Weights of a small sound classifier: batches of 64, held-out accuracy 94%.
Rows from block 7 of a small sound classifier, named by matrix and row number. Rows with one number within an expert belong to one neuron, the router's apart. Each number is 500 + 40 x the weight over its row's rms, rounded and kept within 0 to 999. All counts start at 0. Numbers have three digits each.
Before each expert's rows are labels from the 100 clips, of 14976, where the router gives the expert most weight on average: "top examples" is what is common among them. Only what is clearly more common there than usual is listed. The data: two synthetic voices taking turns or overlapping, over music, noise or silence. In brackets: how many of the 100, against the usual share in percent.
# router: slot weights (model.blocks.7.mlp.router.weight, 64x192, trained with AdamW), inputs 96-191
# gate: expert gate (model.blocks.7.mlp.gate, 32x96x192), inputs 96-191
# up: expert up (model.blocks.7.mlp.up, 32x96x192), inputs 96-191
# down: expert down (model.blocks.7.mlp.down, 32x192x96, transposed), outputs 96-191

# expert 23
top examples: high voice (100 vs 40.3); second voice: high voice (100 vs 20.1)
router.46:560487477450478570564518522507463485549521474523487539507514533528453458543489455451557555544465461523566421553471503490450476468502545521448497536422482410466453493488521553498475514538508450485507521514557512440579444458509491521466532505543487502579506475486447432543471554557510515479
router.47:530560486543474499563466513520509587493386512535566499583454461532525502514586537475468516514507510519491524480508466480519559528522486498582543525445515469564491432529512550531464440494459482491509499543468548526502452546485451497575487486456470457521471559559497533520516525463544545553
gate.0:560583436499507419399433514534463508410553432486466530539544523545587527516502462543479437463477471546506487499455494502486500510467451459469463439482460515465500449511475471532494456593506427478520488493492510447508520490481415490542504509509506465550495516532477580475588457559496500436
up.0:566550405501496477490433491538466457403567501444441578494521509496536509507493430579495464474482453527473478488498464470513481478496525502438474485437432521474526523519485513518476500623495460479483492468459492469544541484470402522574560493480449512561495490503457543537550487559473491414
down.0:443460518575489504476537467506445419481549514470461468474444524403469470491498510517543538505538494524541525588496489443509551510466485514434476438482514537430518532538521491565472529471468530520506541585456465479551561506529455549498533526448500467548483493496510538534501546426528522496
gate.1:499422457468494529404434539516514489473468604553485523532537469473455496478523475464542487507484426476537529508489460501496522501566472438581481573573431477534583547431396527521536495552504468524484467567562445557429552546475543504531498522487489510498472523481456549515488559471446511508
up.1:500351515458496513560515503518486456537476518532517519506493520468481526491504490445557476396495430458445482494520517525498487554495497538546503592574500451544481521540432549498523492514546499538496460516539541501479505518517547535476454445519463544486474458496500491539481488461443506532
down.1:536564477479431480577493514531401512510452455481574485477492580492614469506481556498531555468523527490484484529507480474491519421493476534465464506439506437468502498535561569453475551496563490500521505424438473480575458448512528503514514523478489489554574494540473478578548523482535503556
gate.2:525456506521439478534578450471471507517477547456491516520512470488447487524529478476425542495497562507534528472616456529481507487351520549567513489480493468462467516548544468433485531390536531590433475497553474506459512520540571536451503496488514496498510425515486475511487532451550517536
up.2:509474505568465477529510484474481521520524527467482528563482487512484520482484449466419494471488600511514522556535539475460474480393466574588476460500501481480500503554502510470509557391523507546458492469525483530474544505555614555413495492515540514486512429526488488512476509464556454476
down.2:473541487576505514500486456508499486502532388449484446497488464525484481501523530506459525470469488538457427518424529502488501545511469567477509496473569475565469510438535523502482488512493532485521527589491472481501518466512466463551463454499516532614529546394529468468458555519449519520
gate.3:569477503490471509537498524550527530467488466529518464503440442519503486479481477515453529476493558514542540498555445512488492512509434445523510542480570534517465452525515502502518487409533538561468504480498454530417512493507603462552513438549462453525504468500494482469502472456515531495
up.3:529526544485567516417437462505526520468537470528434556444545549468505511495495463522482484430529458509457530451594565531519449458483513460539513454531589527530520533494541526520520517513466457559507576436496490544490496482517514519573572459520486516496552521455465563520570499490499516461
down.3:551558472539482435521510455448461477555490432540488466423455524487537425451467480518550484542485553515507561516515464525512497483444516559482437502495452551514505527478480497458538528479535475511571504489482458534532489529514520586544465503460531501520477501608524454501521509480561466516
gate.4:481518468462478525547575578481425523523503503441576531479416567459433491526540498540549490462466477475488532488538517480483466533486599503503535559529497507493426508592521491496427443520514487505484530453477545537509464473492544518496459505570436495554460471492448459533491480523467497510
up.4:456513508453539516539561502473498526504494427457489477520422495490457496495498546507560552558495465521496492547586575513481505486502611473469543474488525476477465505538522466486465546534444544515506388497463503480538520493485484543548457556517469518566424519465545442527487496455513455507
down.4:480469488506528476482456492479535468520528483512463527531527492591508557444488494526502517459507546519493494509399532478495439560482467578541481438543483440512506501438523566550517487468584560469511524483513458579476475471487501461492488534580534439543506441482465505567485552509524506577
gate.5:490571595501513462413486480486432514491427512491528513524526506483488504496488505497558540559540457495501556445534493518492497517456460400537479549484528533461539522455537451491487518540484453509476544445507462521481456513462485546510517502517460500455482490481483537479493483480398505613
up.5:513525535541499551484451511486452449464481467455452552493449465445435450504479506540475490510534415473432486542517499492558500430504556415448448560519505594530512503494545447516534509518469514579530484477499543447536537491476492500501528530483454507443479501512554497474513449512524518529
down.5:545490539470447506512444457497568477506567462435486522498490499575493434508538485437500503516471490453544496508612443591538559488502480516495514565488461485441448536507513429550502526498527536448498535435480570507581533492432513506450515487527477530484514585474475513483508498507475480519
gate.6:493505510442540492521484430443495475450507412486539583425478505496486510441513477485541480514486522570520546520504485447411481552506533518492435412489490483496465481497549504475511546500550561490501503490475500485458563492501512522489519499480562480530529497450507494530481479470480465535
up.6:557531517546536468527517492522477436527455587482479502532483506506534418527490442533566555498442497519476461436447449451577522510518407603526488480480441548511482486510535527541520472596527470477517516471495491511413458547569453444481557433492500510522451477501583519484506477469511446498
down.6:485523475509521493558463534492470527551470554460530429509525593443458493508509474456487508507502556486558462431479518507444487409555477448502471541472540521400499553505593465479510457562555498505512566518463458536486522494460512524504497547490426490503521435539511564558499435457503464484
gate.7:568572483442480540551519477499534490516525497609547528488528557481439415475512486479498492466444485544575437511559520519460554457492446545429519574457500445541472607458492531458531471493451516414530483498531493484571463490493538458522537530566542492482542542459509505509531525479454497494
up.7:449425522555522462459470524513477506467468481394458476492454430527536550550499509528522508508530524471452551486456475504546421540518534428533467431540508544466534376513490472553458523474534470586490525490458494514425537518512471531489473483443485510508488456507492499482519466521519515478
down.7:496530493509494558544515448437392438536527494510528482515410463418526418479486514509451489483574525525491505523528529520584569464506497515474499521446529599545414548452486521562477522461497482531473523491435527538493469434548487519468577490534505492550531509480558529535567454497414478569
gate.8:503531557533484528605563543427493475519577457470519462502446531511557502530483464524505504449504462527573475418553474514515482504530533568421511514490551497492513520551488480529428508479519470524472474540469507476427529430449525513493481436550505546519506478476498536475478481504495499493
up.8:456479440468514465412462453555513556493417553533485519472591476482451484485514540456462525582549553485418510578443537489484531498452471445545495484493496523466493510468498532460540499531492540515525567440542493510558486564518471503522541566446504500467469512533518478553510499490513486559
down.8:455537542483473521511565519481435398507493502443520523457526565430550445518499480445537526504492498473404522506507512495506572445532539509421460506550542529488542492514555435513478578578522461460462499441481469483492537540468507507491518496484513548484465552514452467493446465415458515475
gate.9:534477526505506559520554528568429508497503482518507593480555474530487484454492483498541464416574507502523555446498473506496468510461530472446479575504478497524517483557551575500433543481522511518439414527456553532488503540480451482553424507496453526532506466507532505504384474464517499468
up.9:514494512440495527472539529519489535500483534493417562529472534524508484502508569475519534459592479487500539458524504482519389493503530436477503501553420488486497561471528470489500517532515468501454489535495519467486500462412435461507436531458488595507501529508523531516413525412424533461
down.9:479447471526550518475496443528508569526565469521524513495450540551512454514500493478433424517461525549592483446444545511442481460468527524499485469450507511520544536475443551563475474557539504467525585563512465487485466483423572515423482433492465468536461506434489453469473514521489455477

# expert 9
top examples: high voice (100 vs 40.3); second voice: high voice (100 vs 20.1)
router.18:435535548546476470430501454508497459492520457524480470442481507471610489482503488502486416442519567479511530588549455527548541585475457442483460494578529543457500481512481462503465549485449530522522507516556444546437536543538440504450487488480552481484529471530478448533503420472502538575
router.19:434539436527555509486450565523452470538487510537439453469462492463551436475497546453416457450551533463505554558432513496527595456516502426488514456522468534445521539501453513526518547515452556515561545531522540521481493562534504565524463495530490519499473516632440469500569461466526571538
gate.0:535533510515501528508440442479506528562495508523523502417429509486445447535442435479507475497541499556569447525505453444503545451526543461528580492542465536484497483523463546531610550452515542540511472515492449500557466468469493452434494466533459512540461485498488506493489501494491534516
up.0:477498462554514538589534464520514511532543500545482529469471492591511541498426459465469467476499468466463409490547526493539551467450453502542476513552468487492451476522486501500568461435532476527443448489520489494445541461505492434512502399528512484518533482494478485442520477553476489502
down.0:517517532479497490400531420509569495467496526462443472543543504448471452544520495422484539563487478520592415467516562561528555397526540516450503468572467480569515516560487533482484520500436579546468458508502490469466448467500551542535479364518462488535470453490525525441532520533546461515
gate.1:544517483482543445491540443474576539448487520460479517471490523491495553510515501474504513496472524539530469499466449499500516500497429494532505561560553501540470497570492537552532436510518576548543454483498530523437464483429558394505517522472545524447503492520518447526554557567543430516
up.1:491526517505546514486524482549490498470445537498556479535507478417418540466516491507554500497488539539453547413479490463576416485497510473464445459474524542517518514463514486453488511478558583473516475390543485504494511430520568494486515425503585460489501472495517589457557554546432501557
down.1:513513516467425460505454485455524548498516465556506499517474478434450540513499536495479527512505537477482490490409520543587440458554501504511488581452536505475486444533517504498461493563497546584568549443534563489487522542464453517499554472471457419426479466431548523459474561463452481509
gate.2:472546542457458520519450481424506558435574439466520541542496512491461479496479474464478481428551508444481508482538461523481499478469522507554520530468458489535541441458472516499467457538443594465437462515510514557557497562501494434522531502469421458454531456482476463507419548515446449507
up.2:524526486533532453489530515543514441567543469528507483480565456508502478511501500499516557523435474459479498476451498466505481488477516481457475524546473515505445494581510551557533467462543405517570540473466464497497543429448480535493561469511593505537471529500443551491541533516623533575
down.2:484475423483469471556516495522472493542499429518451465425542471480505461505417457534484515541495407524504532456490493537544473467433508506462463427444465510426509479526501522507464454610369500582525491550542509522604529527498530563552545480472550518521524467509504553474544462531478478472
gate.3:457483513496575553529523444518553493418475587491561429522411481468507478442462548464530413481538505524528520475488556549522484480507535518481462524501546575487506521474485534570553539523589544480496518466432466502374443393517522521532465513511545489488552523527566499508501501512512539461
up.3:502453477525479404573473580528455535519532456501545580568577524503525511496499473516515513581415486490440525525525457474500503554503511495455511470506513529506503488454554506470511535464403428454525464551515515476571558509494511491452580515431457561475486471511472492469541510442542477479
down.3:579614567496514436425502551514503441478495430509481499544495534547490420448499492458499530500514511437528523502556480511491489510529496554529532513543499544518484465539502527532471561526538483479388534412525511511567483531424486481513561527541563530538513508537496489474510529471464493542
gate.4:479471579462488595529482442473515597491490547539527475567540522550470432471490501451541561523493454532515501444513445480451608477479447537536443566458481478507507508423503495582479514514528544491458550493451468490456498479527488493510529446548538468530517506451534499454487528531492532463
up.4:540495484409504524438488506535490527447536471518514536473592586508483510517424522473489556542536520532483451565384535489587448464582492531532529524452519458539540555589476503454480457542531437519484459470485498504502539528470453450465559527547475496427521497514534546471500527493509542473
down.4:618466463489478484514503508506504496524481557532501500513529495500523465473508515518509456551543495478502483463534551490523461447504458524512491525473502432489490472539463453457495479522486516459509491485412526522445518493382504461515586405460494568506542546520489521563454506473495496487
gate.5:480532492537499431412502503501465560427490482544515465532547480478607521490467536519459470489464563491486503546465482448452496515509444472515548564485533505580456460523454510498504468493547541465523408596501468501461555465492498519423536492458552448452506536453514487519506544440463484538
up.5:540510506524487566588512509503523426580512515449444561459483517542394482510517446471556557523497452494495479454551505506555460515450546528469428444531514470426514532485539489461484519489489491515513586436446514484522421532514540465577483516530434567520508474542507549475516485563531529444
down.5:468531472489422515473497580464471459499541474521490465488543507491550449482528490485446521533437526465543472535505494484524512457552536548465511464498512451397429527481474502579481450447479490503489496525487518472565567525469535494489466493475454547516527470456486529485503526481539489470
gate.6:496542508552501491511472496451448552502497545541412504573512432459535500486561518480424554533510480508519474508515512420460468465498542553540505534511555404518524479494542487560538519476478426514566500419451505503391509517527541491540514422479485531542437476569475458496509509612485472498
up.6:480476549491444488460510452565481569466494503502543530484525476471454430489443511495571417473542509518514505468512543601467449507388471461513474550498459456511505504547552497432481486494527461433483493574507361474518473488506512512457518506490521452505517493591539515591500502478515567558
down.6:510459458495473408534516447474539557576566483457565539544565483518520476449474514576502494529559478515485473493486444516511444489500545556525468493448541500470517482515559531498552481512506458497488510527440514518509480501488515492513555537419555536487530501538541480595502507457434535473
gate.7:528528517517523465545531533469414531502497492490523472480493566559435512527486465508485553487513555526479506485521553538490475514472583488503414535499462465559504529510500540508551530539465509504559510486447586551444525463499595522460499535495396530517504513497546544512516533480510530518
up.7:469496487535446565422476519448458520512598449498511436521476560503523512454405494414449482552527483496443525557510449496476493565544528545493505518506457421518551566460534531518439429496451511534543461495444573556498483498527495452425464510511485487473519468502479505507544438519432502438
down.7:491402475470443494484567562529523515523487495418544538515515504431486543479483351380512430552503418536499528474492539562539482472555425554488546505541467487524472493480455488478511444507537426472502492572460574527523514477512512501446531488460463458536527572527466518540498484506511471446
gate.8:497503487458439528488463550475526527504485532614488540522491522502554445473488449428500480490467522513459554519535474532555462457531418569558500427519504540465564597455594414437471446476539531504533464503526497544437555480487616550432466514528571523482514442540503395547529460515499484546
up.8:501554517511576457471542449510512507497486478392521430478525479489400578561509537581491531499537488546553481491495530474429535577451564490488542546457478461529445447540402573570500497542458472450493518470502507468569448578495406448537538489488473510545493518468512585476530520493518499462
down.8:563525550452513501478552466534573512380504509437588521444451502494495501506491530527520500447497486591503514509459534545496482513451451513502463505628490481514493502464520488516495475385545476498469402498479456467484477458538540493469501505571492485515472469497508575545468502491497492497
gate.9:519445508510506530474532499488473522514519532599527532526551533493500455540491467552570463516469439494442484528473508492414537534460491508471558422510422563483574577512442467437513467502483440463498497580523469526512491497570473491423518439505525463483488474523524448457510445517554515501
up.9:491532508497484494497528515496495417500491545410431483476452474469509597461520541476430536471525552453488486453555506526574473484580511469507463555486580441470449406484544503531489561489496635556498468453508525483506510467420490561538482589477471540456488488505482538537512553492511492494
down.9:543536497419511480583534485439450529482528462453510460455522522475485449511448496435513534469550479509444424519469511467443491481472494522547468412481515525466477495457536506503528475508469507463525544518490526590544511491407511516505557511424533513514465476478504527547510525514457430489

# expert 26
top examples: second voice: none (92 vs 20); background: none (82 vs 32.3)
router.52:479508544521499547485452542511528503513490498487512494555444383527506413516536450503454439451500503473484526518480472521526515455499502489524528528495505542539512471552469483542455491507486524468563534564550557465456439578527537518572500530553528460486422487561548521508541455462527527544
router.53:478519521538511520496407537537525483481501455483509525529499445478535407575514441524442498453486555436494570483518474529536515452523511564528533506475554565565484445574482514546476502451527503492563491556539532447428487540546539446594534508552562412458476507520491498505549475459551497507
gate.2:522544471469518526524478513447547511465433474514518409490522460442577474523507440506517507442454604546495497448541445463373516499441513508536492581458517473554488433525474544538538470501580469517517433490538539533466510474552446500549489511496557506548558589483507550484460573456518450456
up.2:468494454517475506487532521536445533442485471510496528477512485469516465536549474515485627487515576539472470478465468513512560520541547400482507498510478545516569535560481403525516534522476444457486515555496477506568543478403468560516484467487503508440444491523454465530538483502457511528
down.2:468500458538479436553476560486436523505551473538448445529425551400625529500520513480508524597527570458503506442502438458433517581527522431561528510476505492497493480490516532596476548509507452553556540504495506468468488455492473502502504519472513518464496456512566485512501431461535500543
gate.3:453520472482515450534499561504545470517449483441463497598523516479480502514515450496518521512508514401508450421564422532507545506533500500505500472483494559528531515509447545516506481475440561540517527549534551547468590526542521528517449456380486505514517467498457511463538507529498498514
up.3:526494449481514495466483499516420485575540464518536442540547455448460497514514520439525525525501493552574474479519563519519530492498518527446473558463472408446479490479475468521555562597559513411531466465458441534580371503476506538513568529514456586470457480554567485514509491443430495519
down.3:508487513436611412443507541536420497480610449486493519468485529529525452501582537499618460476525444471482501464525507490473475512498485484478566410466448467494500493528500463450500434505449477494496549485497460431468529461501493447564530519507522518449494512465440522520549522550553442504
gate.4:477495510479503475443477487446569531485520475468448452615475472505518417520516478497412480522619535484572448426477549479512532433550548471567511510492535553494504517494435566518517459472497489564501560450465469543416439543491527561537502501450470501511472477550530504497566554487515506520
up.4:504513478504484542563507510567415458511458524533559561392532525503500563470504542499584520492383480506434555553515464512473496549464438521443474492519503466488473518526538427475500547486502512462499438528515510492553609480504479449470484461518550521509506568428463480488472425496524469512
down.4:537569515580514488485478453555490459489511470540498544529515466547519492474509549494551524436494612440519462490513443513490468543496504474481475557503493497527429476519522439497467491598511546494530480577577507504562537536427524498522484438488514483465530500468466517517491483482501465458
gate.5:491486484522538457466419485489502532521479471551509552498512456513522547485500456509508470502515475501510477480472618528451434493487561540482469533470508434437537540530573540534517476572539482424514466484472501450373585494484509544483522490445584512589530538450514551400519533522515495451
up.5:482529479528574492481440542468511466489453422516504579420466498534499472471478531512520544463493517511537534496450574495480548489462484477483510480505438442522551523526561526512521532474460583422482509507463524500467599539505462525516507484495502442497560590411511507512549531475593540505
down.5:479479499442482475500463542453600494485510583514478452560538480511433521514560555425511553536461450492530528562539497499519490461510493488437454468440494495451490631504461512459505492530554497507456569556469520481474468524603505522461496409493505497523442530535539444450537469567538549617
gate.6:465573487458565460502498558496466564513493487467506440500480451466502558459520478512535553521534521527556538506439487473575546511567456521483524481499434520477451514553504524530447467428496510518475386471506495476459513608538484418431464497541571498492514536419515496499537479464513526557
up.6:465559500476546473524502535520489533515487487493514500469513565493429525519526470451524534442539536486523494488555529489582513483554496538507505477452512469561482518515434487531430441479567521551499437505505530493454490523549519494445421490498536500515522506383471516496517541515478517554
down.6:437418496444500499545493520500466519535481458483561518483542561461542505507453519527436446529518552499527473526498575577515578584504504512544514456493551453504563556471430478612542458482490533523496534542458505554511579527486486545534520506499507493503530546478490521510518543448516490456
gate.7:537485459527445473510460483443500522438476466506503562505534490512495490530451486544484543520414512514563543485525539550408546495409460476559458477461515468477455492587521502518533519433520485480445500504466549492528512478540492447531574484476495499472522535515475610457521516491565479405
up.7:440457517526551520500538473491528509544541506508492480486485472489473519454499488535560502432554524484490474510455451474518517550523518608493527499533491439510542506469486525496449444511452466500496507500533518489511474539451427581456459451501524487630499498485478465516530542532423592561
down.7:528438536548481495493494565519490561530527509493440528474448524470540441528491577520422507589494537495512486548514445498485483500535441457523483519512555494452459549441507494548469523543448479519488551609504500497491434538472475541491477519533445497495433462482492485462517485558499526504
gate.8:522459522454542501497487528517482589499458476546529505532475476472508464496555499458467456521500587441555480540489511524466507501487458475589531511435501506547439553523491423606516527560546461555435514514496505435538452481482482475553510551398373480536553522515513564495459569552477483488
up.8:470423460467558590570499476496535513570503537437512551480467448429471491557532508565545562515503542562521505445501477449502507458508530579484476523477490439543585466598501504526487498387576451427473456494541465491519529457512460516474542527465529514443537484470520478515501488477454468501
down.8:518518461529513534495501586548472457486494555463538541480522491469527504525497501586558479520501520464507438437478470536475459493471479425446522516583460531600496459454534533512444512559533494453496506541486528469358437539455499543502478513533538484434496529439440483513482476506437489494
gate.9:456609528478524476547474463503558526495466501473549466511427482564505516580491473553459557558467463551505428599478500445495492464524465469576509466470507503467502516457482545547504550483447472500503450547445485523523445469502457455461497529467459452603496520548536483453468489507560559414
up.9:431511461533492533477540541542529498524465585480560508546453538433475520489519464531492521539490478482539512430537461550543537505514499470537537468523517490463470489491438524465500419440516516431506525543521545512484462546533529497504490487610545543472490506484465452548486463480493473479
down.9:527498483533556432528499438473508491551558469443567499442472535532435513533526512494516480524526548477446484420526500471425430439497541472500520534509539527562422497367521485477486492515481438511495519496501524514577523491421560456453535591514498516445514520458456554564498476541565417472
gate.10:462521470459558461587434502447520568522518504474559514527535479507472548507519500485496504465540514523537498481437551422515513525545534492484520532474498454514516435488547538482472471531444502422483444511503442471606588451464494491530497519523545406471450489478519588510562510533495486446
up.10:485492468463495505457541519456514491529530438570562466495498483508509540531526538465487575513545525502502459457494532543554549484488439460546477450511525494499499502513463509502466457513512422598464463507513526530443472426538473459543469495511465507558478479539460507514505485574483528458
down.10:527452494515521514473508482514521543516652486522456470517454489464490539527522588508523465424545531469482428510488488483500523536468491390501557533468490550512534449495510534498502498493481448512511536478474458445440488465488457383481505550505483501516529433545525529479492521493460498504
gate.11:526442512504444527514480464431585526508497588426482564534456412474437519543525569479477467441561538520483545549500481499617538477512497519475458466529447496494533476447534516479503529490543527489467522456492524511562457552516479535452437497561423528505480541458547512481522511446462512541
up.11:503496517487509471531512451491549505571512521476486522532396482447459518544557505493525493470529579455490507539508512513557489495496518499559560458528506474532517575510504517484468543530518504524460493468497469488534416470412527568468462502489429560586525482460506471466543514545457536498
down.11:481488466514512536491464472516554562433473450480480535509484565529490553536559541496483473508473480522541502528517436474532474494442497547510509536464531446460444545566557460500471506467561552460420451547478526454491515491492500442498416539495504543448500523552522494541517507571540483519

# expert 15
top examples: child-like voice (100 vs 40.3); second voice: child-like voice (59 vs 20.2); first voice: child-like voice (57 vs 25)
router.30:495475415498432558467477541555540491490515519485475507588502502499471508530503501576468524510527438455549483446480576485414464468562546561481522525494516525548475552488523574491520498530536473561516504509532570427492510523497492453591553471515536442475428495518455498465514543537486515457
router.31:537567498538510535519398484477493563552440488531521524472457448496505479552539496535486502433499482478545513484501449505488528461499501472473519561458555480493476515480494496526494517486431465466422495503536519454500497587486431487602451485489522508530483541533524464568527522459505495552
gate.0:474482469492502505525518461584545429501550524456440481494490445504497508568516455578499515482426547498502459483514496528480507534460525479559495548482483465530505458431471479430515461473515408494495441534579527529487544539508480561506521473439457543483473463491544509548493559485486541429
up.0:457447474548515512503506458550539443555561492487462487517503435518487518557496433495479537412485495488499459409488502539452436450512537498491494516486474524501496460448467493487528471516504412530543465519554580479486556533535493468495497416468458533514484396559520506526556564475467531413
down.0:543565564489518468497459485541399574440493422488613629486532478472577482458530534523469450478498499565476542439506373431478466516446542458471535545523549509469568449465508452543557521533495443542505575479515468464497570507429476517550492490474593450534495503545503510496465482504514490492
gate.1:481506486445424503509461532529460491490459524510400510540480500482529463518451416536430496511538489544512524547417509493451486510554479428578522506504529477529507550497515511524507562497520469518454535562544443467486494493590457507471499443495528504469469531476520512493428504510479546464
up.1:504544481476499513564430487553492501479423581458479566537501494427492474458501419532472534545482502522587495486495474537511473526546446468512489523516570578553486519522458500482518623502495422509478475555532483506463455478592472525496473431480501541488469508428556560508416505514506516494
down.1:503499567475551490460553550508523459449569441469546567515537476527525467464489548475437391399517503399476512532446519468512426515470585478521532439516496554517563506499492417543506489421466497487580541559572477467400528483552536491499485510496458497474451498474516496491505471518517540470
gate.2:476527511458564486494500562543478497496417501556452456482473479481534476503492465465487498555502449532562558534458512478519488509522467505439564443491603481489493538490434499516546509534428519431528453459489548459523514470507527462525583511505614462518523555486490455504520536569533523512
up.2:501488497521490454549445523421474463445523549527502439504471492515478515504549547525463473465476589558515491508556503531484584500574565466561492610449506530470507471436512523553518520561586494569458434518463475512479494584447454482554483481536415472509452521526475521513483470464475446491
down.2:473505539559448473507508526534508544507477492514468501442566465511466480506550478509523447462532546547464491517486496519518508429522476522392512450487505539500555471497480539528440469535415500498514548455462498489470531483537479546487507513469448512454485425545425425557441588471454496547
gate.3:510466456521456511456517472451480456502468502474387499541467478544509486552524483491539460444419618503448544496564539549491531510527528482516445554494506531535481453521527435462431426496517504516510407469519542459493540534459517470521490443503507530597422485542521486490471423550566517557
up.3:514461476506428486415512494493450458549459525526439559543441416530483405553465496501492464490472612520482527511505487533497464539487524488517441466487522528491466447513574433531458483471536503505486444535441531393458556519417504475492527518569530512479475547592512532478513528539575550485
down.3:478456551449520526512461482492485565485546557493619544526522471522505568449505478425522554493403507508487563489499437424454498518476520497549507502503541526447556522480429461537541532506526418448578494459554437500523566503569464519503524437447530493491487461492480569551510478479564530544
gate.4:498512541521484433526452548530495494531535511457450471567469518477504539370477502526473538466520464481495489429527523457520472529561535502513426477440478567481421495532461566529523557533496498605513578525537483510467509501536489503554510470474521505435465477505485442477466540515487473424
up.4:499508537511473449546455505494520475515514563464465450555479498512514530367475477550467503438486472472498467448539550455512482555564529514528429440466456557489444506505459584524511518579505478587491560572555474491476488479577477503536526452479519502478428470520487449490477486514487454437
down.4:524504545545473514474485474516489528515567458534546436439603534527463513577478476527491464501485517466467485523455617554503493454472508551495470468512473466520559505464439519486521464508488480482584481546540525544452494534502413497402524436495552465526517501576556557486477537514452580425
gate.5:482525461501493514516534511460459514548492427461440591518468463527617553497447471576458489577498503585501533512473521531514563469484479502485524527447446479479524526556504468594521546523496464446492396474519464483556408503521455460459472488488429577511516452569542478442511516501522448495
up.5:493526492488483560442462538469508582553528483492544499483415572478487538485502502494495532456478457522473484483474475484510523482483503514460538532439530543472515543591425522546563503495434528499487439546549571463534379538530479506537514489489515428553439521509472509533525505501462487522
down.5:570496536440478557469545481555497567485441454480501484522523556531512538489492525517526526519472534447475525462470471510501421444494445389461550533553558500595493493541535529540502449424511544467498587457485467482601506450486461479420471508449571543505462467498497402434505526593522539556
gate.6:508503482533487546511416502518474508507457563638471416449528515534513517455518489523569560520441518567526458541505467514506476533593489500536524507507482467477478446525452550535472460522498528439523564483537487492486486474577491548590455502476415482542512477509481542555451521458543503501
up.6:477479549476499495543558492497472503470489571508498440484561484490448545420494432474543575531564497548478542518496497559529388525509497470503483547594448491458563460497567527516439486536594543427527523531484511449493521479551378545499493539519470492476564476424503491521458548450473531469
down.6:501489469496465466433528485518481530478551568525411506532557587545583488447540485564492458575432490533517487551464609507538505582537487480535499461524491492518473549566518530474473531482511491450411434453506469509485512476532473543482508466531455529469534487567509493534544514428485495461
gate.7:533514525474477478449562551473546555437487482540608495511527448463530396464482514484467512528534435504482473505443492487555547541472465466544493515493539481548598491530511501537461521482430509491441521468426465491520485507457503515467495521463582485493544504517516506520554501470467424521
up.7:571565549514558477446462485493518520470480555508479453587578490552478458499542479472480510497433523456526527503578442488453518587488555478508520437444539534426431539522473561462463423553471551564472500514471564508451474486454496482514522570499467491481524472541520550502479490490573474453
down.7:457493500492574492566523468485579451551498478447507568562497441505528456506557607496417505452447544447493535482547477478511544467576522505505515489464476566515534566535512479479493453512480476474480499563393518479491474435460473494505450505485466480512510428541456525512547499471545473507
gate.8:574513485491456472465506507516566557498538496495574524548479464525540481622443536512535486433485460482507526440482482450502513483476473495604480559441482412542460516479496539522489404472544459520510526525512481551527532501578489515490461517522549529545525523469573483485439494498460509513
up.8:510459481519482469469493514556520524463525448483479486565549498557496493509455483480538519518479471462527572431460582529545515470526475511564455587474434422536528499500588465516438471482530447456469572532510463510538584452538525600492531489561525560513488519449551461458457454461501530558
down.8:456483481483516429484487547548457514458512447575569464542474538493513560531530537509498487533561390459565525467496493526570469490470537442450482528449537540473498540482451433555513525494523515492543479516565497479428483450490500469546430498538578463456513552505504484523519411458522538532
gate.9:501517456504546409548447480482486511502543453514482540482508510493522445590596564499473490505474503508537531521537506506512485510544512503532499489459495466454562468479477525530506501503418460507432509495533496433617428493422460519515476456477504468532514535541536459519504524498501477528
up.9:490530457564527462524468457441429490505496378476517589506508465560512514583486514488573514468446496497483579522521517498572479523520514497523499492460506468568494525507433542490549551463471490540415419530514550484581420463426440458499485472510540456494509467554553469500487508508487507526
down.9:503489459390471494578504535472451473511445528417502560521456544500454578533511525438411443544454521473491512506442599482480577518498531487503450517521540497488570575432474467501451583474558512444467544476520465482514543480510565552527452485541498515542487488511482474497511451488551535521